{"model": "segmentation model", "dataset": "renderings of 100 made-up gadgets, each built of a few solids, in any pose", "train_examples": 97500, "image_size": 64, "crop_scale_min": 1, "horizontal_flip": false, "color_jitter": 0.2, "num_classes": 3, "output_stride": 8, "arch": "vit", "norm": "layernorm", "norm_position": "pre", "activation": "gelu", "mlp_ratio": 2, "head_dim": 48, "fused_qkv": true, "bias": "all", "qk_norm": false, "parallel_block": false, "inner_norm": false, "patch_size": [8, 8], "conv_stem": false, "layers": 12, "width": 160, "positions": "relative_bias", "init": "xavier_uniform", "residual_init": "none", "optimizer": "muon", "muon_scale": "match_rms_adamw", "lr": 0.0047, "momentum": 0.95, "nesterov": false, "orthogonalizer": "polar_express", "adamw_lr_other_params": 0.0028, "grad_clip": 5.0, "steps": 24300, "batch_size": 128, "epochs": 31.9, "lr_schedule": "wsd_sqrt", "decay_fraction": 0.4, "final_lr_fraction": 0, "warmup_steps": 1210, "weight_decay": 0.05, "adamw_weight_decay_other_params": 0.05}
Rows from block 7 of a small segmentation model, named by matrix and row number. Rows with one number belong to one neuron. Each number is 50 + 10 x the weight over its row's rms, rounded and kept within 0 to 99. All counts start at 0.
After each neuron's rows are labels from the 100 images, of 14976, where the neuron reaches its highest value: "responds to" is what is common among them; "lies over" is the class under the peak. Only what is clearly more common there than usual is listed. The data: renderings of 100 made-up gadgets, each built of a few solids, in any pose. In brackets: how many of the 100.
# fc1: MLP up (model.blocks.7.mlp.fc1.weight, 320x160), inputs 0-159
# fc2: MLP down (model.blocks.7.mlp.fc2.weight, 160x320, transposed), outputs 0-159

fc1.229:51 46 64 45 48 50 40 40 60 69 51 34 48 33 41 53 45 55 43 60 65 51 54 56 60 34 59 46 56 68 50 56 61 55 63 60 46 50 42 45 39 55 53 54 42 51 50 36 50 42 49 36 41 57 59 41 77 69 55 55 43 49 43 66 53 61 46 50 41 53 67 56 63 69 53 60 47 71 54 47 59 49 51 34 38 40 55 54 54 59 54 41 60 66 43 47 33 41 60 43 61 41 55 55 52 53 48 59 70 46 59 60 35 52 56 48 70 65 57 65 47 31 48 70 58 35 67 55 70 59 54 62 61 39 60 35 56 38 44 55 40 49 61 38 55 38 52 53 49 36 43 54 54 46 60 58 40 73 42 46
fc2.229:57 55 55 47 45 44 54 68 54 48 56 65 43 47 53 51 68 69 56 64 46 52 60 52 58 44 57 57 40 46 57 49 53 53 60 47 51 58 65 65 60 59 52 53 37 48 40 08 34 49 55 59 55 38 35 38 50 48 48 42 41 66 37 51 67 47 56 51 52 49 48 62 52 56 45 47 41 49 38 40 47 61 51 60 45 46 39 66 45 54 45 45 34 53 40 45 49 48 44 69 40 59 20 58 49 59 48 59 27 66 57 46 41 67 44 32 54 52 54 45 66 55 48 47 31 48 41 44 67 50 45 57 54 45 49 54 48 49 52 34 61 40 53 67 33 41 37 49 59 65 47 50 60 37 39 52 69 31 48 44
responds to: yellow (27); teal (26)
lies over: main colour (52); second colour (44)

fc1.190:35 39 34 35 60 51 47 56 62 40 45 32 45 41 40 49 58 60 38 34 63 63 39 60 62 44 56 39 64 56 50 41 57 58 33 53 54 56 48 52 70 42 73 52 54 43 57 46 50 39 49 56 45 53 63 61 59 48 50 64 61 69 60 52 54 49 61 54 54 46 68 49 49 41 50 33 61 64 43 46 55 48 61 47 46 45 63 66 48 68 47 39 55 38 50 47 47 51 34 75 43 51 48 50 46 59 43 21 58 49 60 41 26 49 51 39 47 46 42 47 49 57 46 56 31 49 36 55 58 55 32 52 45 35 39 41 53 35 60 51 43 57 45 41 53 52 66 45 63 42 34 34 51 50 40 51 25 53 49 59
fc2.190:61 40 55 44 50 32 52 70 39 51 34 51 51 50 54 42 46 49 39 58 55 55 47 49 62 47 52 56 58 58 51 38 42 38 60 69 57 55 62 37 46 30 57 49 52 46 64 61 16 57 43 47 64 43 46 57 37 56 55 43 51 56 52 53 37 57 61 60 40 61 55 53 56 55 61 38 49 52 50 45 46 48 48 46 43 55 54 57 46 31 36 24 63 56 45 54 51 60 33 55 63 62 32 64 63 57 36 55 53 48 52 45 51 45 51 56 36 47 36 51 67 48 54 54 45 59 42 37 54 45 40 33 63 68 58 42 61 63 47 42 62 28 68 33 58 62 71 51 45 41 36 60 55 63 54 45 44 49 57 28
responds to: has a sphere (81); metallic (72)
lies over: main colour (67); second colour (32)

fc1.100:49 68 64 39 53 47 38 66 57 42 53 64 66 46 43 63 61 52 44 48 40 61 57 62 31 52 48 52 65 29 47 39 67 60 52 49 67 66 50 45 32 48 55 68 54 34 49 61 41 42 57 58 39 48 45 63 61 47 54 64 39 41 47 61 62 42 84 53 49 41 52 40 37 61 57 57 56 50 50 38 49 49 50 65 58 45 71 59 48 42 53 57 47 56 30 48 60 54 56 65 47 48 58 52 52 48 38 57 45 50 59 51 37 67 53 54 55 68 62 48 44 64 35 47 30 58 40 63 56 50 45 55 48 43 69 63 46 54 44 39 37 55 47 30 47 54 42 65 51 58 42 46 50 34 62 41 58 57 55 56
fc2.100:52 51 45 53 45 56 61 45 74 55 53 51 51 55 38 28 53 58 46 53 42 31 48 48 28 69 43 52 49 57 44 46 46 60 42 82 63 48 31 52 53 45 54 55 45 62 48 38 55 52 40 65 53 38 48 47 35 64 45 44 62 43 50 44 45 60 37 43 43 46 31 40 56 59 68 46 53 57 45 56 59 59 52 45 46 39 54 60 47 54 60 65 48 56 61 49 44 40 44 23 51 60 65 26 57 55 32 41 66 41 61 40 43 73 49 59 47 42 39 45 45 38 53 29 56 47 54 54 44 48 57 54 45 68 46 49 51 51 36 68 32 60 52 73 59 43 47 48 66 50 63 47 46 53 38 50 49 54 51 54
responds to: yellow (35)
lies over: second colour (48)

fc1.218:46 38 59 56 42 53 50 41 52 68 38 42 31 54 64 65 51 57 47 58 56 60 70 62 56 47 57 67 63 51 40 47 41 32 48 55 43 42 51 28 33 56 52 51 54 45 52 68 43 38 43 56 58 50 48 53 44 50 39 49 43 48 75 49 47 35 50 39 31 49 27 47 47 49 44 56 58 57 61 51 44 41 49 41 51 62 54 66 56 37 38 50 34 32 46 31 70 42 67 51 39 68 66 52 51 58 55 59 34 48 47 42 45 45 38 48 59 40 23 59 65 63 58 57 46 52 59 52 56 60 51 51 47 57 42 52 41 55 27 48 68 44 48 46 41 53 60 46 55 57 39 48 53 37 53 40 66 46 58 34
fc2.218:67 63 28 73 48 58 59 65 59 47 65 62 44 48 35 35 37 50 53 64 41 56 44 39 37 59 40 46 55 32 55 48 53 48 50 48 42 48 61 52 51 58 54 43 51 53 55 51 31 56 48 58 50 28 67 57 60 50 50 41 61 57 41 52 50 49 62 59 57 57 58 33 52 48 48 52 56 52 56 47 41 52 43 63 47 52 42 40 49 52 49 36 68 57 40 63 51 47 47 43 33 52 54 64 56 57 52 61 47 57 57 44 46 27 44 54 40 34 61 33 58 53 38 46 54 44 38 45 34 57 53 67 58 45 53 65 44 38 30 61 54 72 61 61 33 84 39 54 37 59 58 46 53 48 42 41 39 43 36 39
responds to: yellow (34)
lies over: main colour (36)

fc1.81:60 33 37 59 68 49 51 51 40 56 55 46 65 44 65 48 50 41 51 42 53 46 51 62 49 43 53 54 58 40 58 52 45 33 40 47 67 49 53 65 54 55 40 56 51 62 47 37 56 37 57 36 36 41 39 59 62 54 39 53 60 63 59 55 43 41 64 35 35 61 67 51 43 63 44 68 53 70 47 39 33 42 50 34 45 56 44 43 57 61 47 67 45 68 44 20 40 52 65 49 61 57 56 29 53 65 35 56 34 52 39 37 45 53 49 56 55 41 55 55 54 52 45 46 53 39 38 44 52 54 46 48 62 31 58 50 61 46 49 57 45 76 70 45 42 25 46 53 53 66 42 48 42 51 46 55 52 56 61 46
fc2.81:44 69 73 42 42 64 62 47 59 59 30 46 38 33 49 62 41 58 48 57 76 33 45 30 53 37 44 48 45 60 51 60 50 43 52 54 39 55 55 46 60 46 40 49 44 56 52 58 50 41 59 62 54 43 34 41 54 55 50 56 58 53 32 51 53 48 57 56 34 54 58 56 56 51 52 53 47 36 64 50 59 71 49 46 66 57 57 55 46 59 48 38 35 36 41 50 59 55 45 62 60 50 30 56 41 47 71 49 38 24 28 49 42 52 48 33 51 53 50 54 43 42 50 34 43 42 44 53 52 70 56 55 47 59 60 44 58 61 51 58 50 48 62 41 55 55 39 36 78 67 51 36 37 46 46 44 57 41 46 67
responds to: yellow (29)
lies over: main colour (60); second colour (39)

fc1.32:48 67 44 44 51 41 42 68 36 54 59 48 45 44 65 38 56 49 39 39 51 60 34 40 54 49 46 69 64 41 60 81 45 54 48 50 55 52 45 34 40 54 32 61 66 45 69 49 44 52 40 42 49 37 40 39 65 49 58 54 34 44 44 57 57 53 68 38 45 37 61 42 37 50 64 75 59 57 46 41 53 48 38 43 51 43 37 49 50 38 39 51 72 44 71 61 45 46 51 44 26 59 63 67 57 59 57 52 49 45 55 59 57 62 59 42 44 45 45 54 41 59 71 70 45 53 67 44 51 46 42 55 43 51 46 45 57 57 54 47 39 41 44 48 53 42 42 48 44 45 41 52 72 47 51 53 47 32 45 66
fc2.32:63 36 44 55 47 53 42 37 50 54 49 64 61 56 59 46 45 48 71 60 36 31 58 48 56 53 43 40 46 49 48 64 55 64 61 53 39 66 55 68 34 65 42 61 42 22 47 54 77 72 50 61 50 47 46 54 42 48 37 52 46 43 40 65 50 57 55 59 44 49 52 45 49 44 43 44 39 59 39 53 46 36 46 51 50 56 64 55 51 55 46 49 57 39 66 33 45 60 43 52 48 42 68 49 68 46 63 50 27 29 44 59 48 54 55 58 59 58 45 65 38 56 39 40 55 48 51 34 44 59 70 30 38 35 52 61 49 49 57 53 41 38 71 42 49 50 42 50 39 59 41 57 31 62 44 43 44 50 57 51
responds to: yellow (34)
lies over: main colour (36)

fc1.212:56 39 50 47 42 49 59 47 54 30 55 42 45 54 50 66 54 59 46 53 52 57 36 50 48 47 48 50 68 66 53 31 56 39 48 72 54 50 41 28 57 45 35 38 65 52 45 49 52 45 51 42 52 63 47 41 46 54 69 47 37 57 69 61 51 64 53 60 62 64 55 53 68 73 52 36 44 53 40 56 58 61 46 55 43 49 52 60 51 38 46 39 52 63 35 41 34 43 50 39 42 37 56 37 53 56 35 49 43 55 37 38 22 51 35 53 62 48 30 53 68 53 47 48 22 48 40 52 56 57 40 43 41 61 43 60 40 33 58 52 46 40 53 41 44 58 69 54 38 42 57 39 51 44 45 66 34 42 47 47
fc2.212:44 45 64 54 55 59 52 46 56 47 43 50 53 51 50 63 48 47 50 31 38 43 57 69 49 54 46 42 55 32 54 65 34 58 44 52 29 57 54 40 52 42 43 52 40 34 45 59 48 47 63 52 70 54 41 53 53 67 34 53 49 28 53 33 39 46 46 61 28 56 66 34 47 61 58 50 37 39 38 41 63 51 42 62 55 54 42 36 59 52 53 47 37 47 66 46 54 47 46 37 61 41 47 51 67 46 60 67 67 32 63 39 44 61 45 65 49 48 68 72 62 46 53 57 63 42 52 48 38 39 50 25 56 52 45 44 58 47 66 53 46 41 37 46 47 49 41 39 43 61 56 54 72 58 67 41 55 48 63 59
responds to: metallic (69)
lies over: main colour (65); second colour (30)

fc1.187:58 40 52 34 55 44 49 60 48 75 47 49 40 46 61 45 56 62 62 36 52 41 41 51 44 59 49 56 65 58 24 50 52 62 35 49 52 37 56 63 42 56 59 62 46 64 57 56 52 49 49 49 40 48 35 49 40 54 56 58 58 67 65 42 58 62 52 46 42 46 31 46 42 75 49 52 39 58 56 54 60 34 28 51 48 45 48 57 51 47 55 61 36 74 45 43 52 45 65 49 41 43 69 48 48 49 47 63 58 59 49 44 39 76 50 61 48 47 50 77 62 36 78 66 68 59 43 49 49 44 59 46 53 55 53 36 51 50 50 41 37 40 61 50 54 51 38 57 39 49 41 57 50 52 51 52 50 35 32 56
fc2.187:47 61 45 61 33 56 50 33 57 45 29 51 49 51 55 58 57 32 45 63 53 51 62 56 61 42 55 35 54 44 58 49 62 66 45 50 53 57 60 42 45 47 39 39 56 57 78 45 67 55 58 54 49 61 47 43 37 49 45 53 52 37 52 50 54 60 48 65 46 41 43 53 58 32 47 64 62 58 52 59 59 61 55 47 52 59 48 45 58 28 45 61 42 52 58 66 35 60 59 57 52 35 45 37 40 55 44 55 59 40 69 49 61 42 42 36 28 51 52 31 51 66 36 39 33 64 47 63 43 58 54 55 57 56 52 51 62 41 28 62 63 67 52 49 54 35 46 24 49 38 38 54 38 37 57 39 42 52 52 38
responds to: yellow (47)
lies over: main colour (65)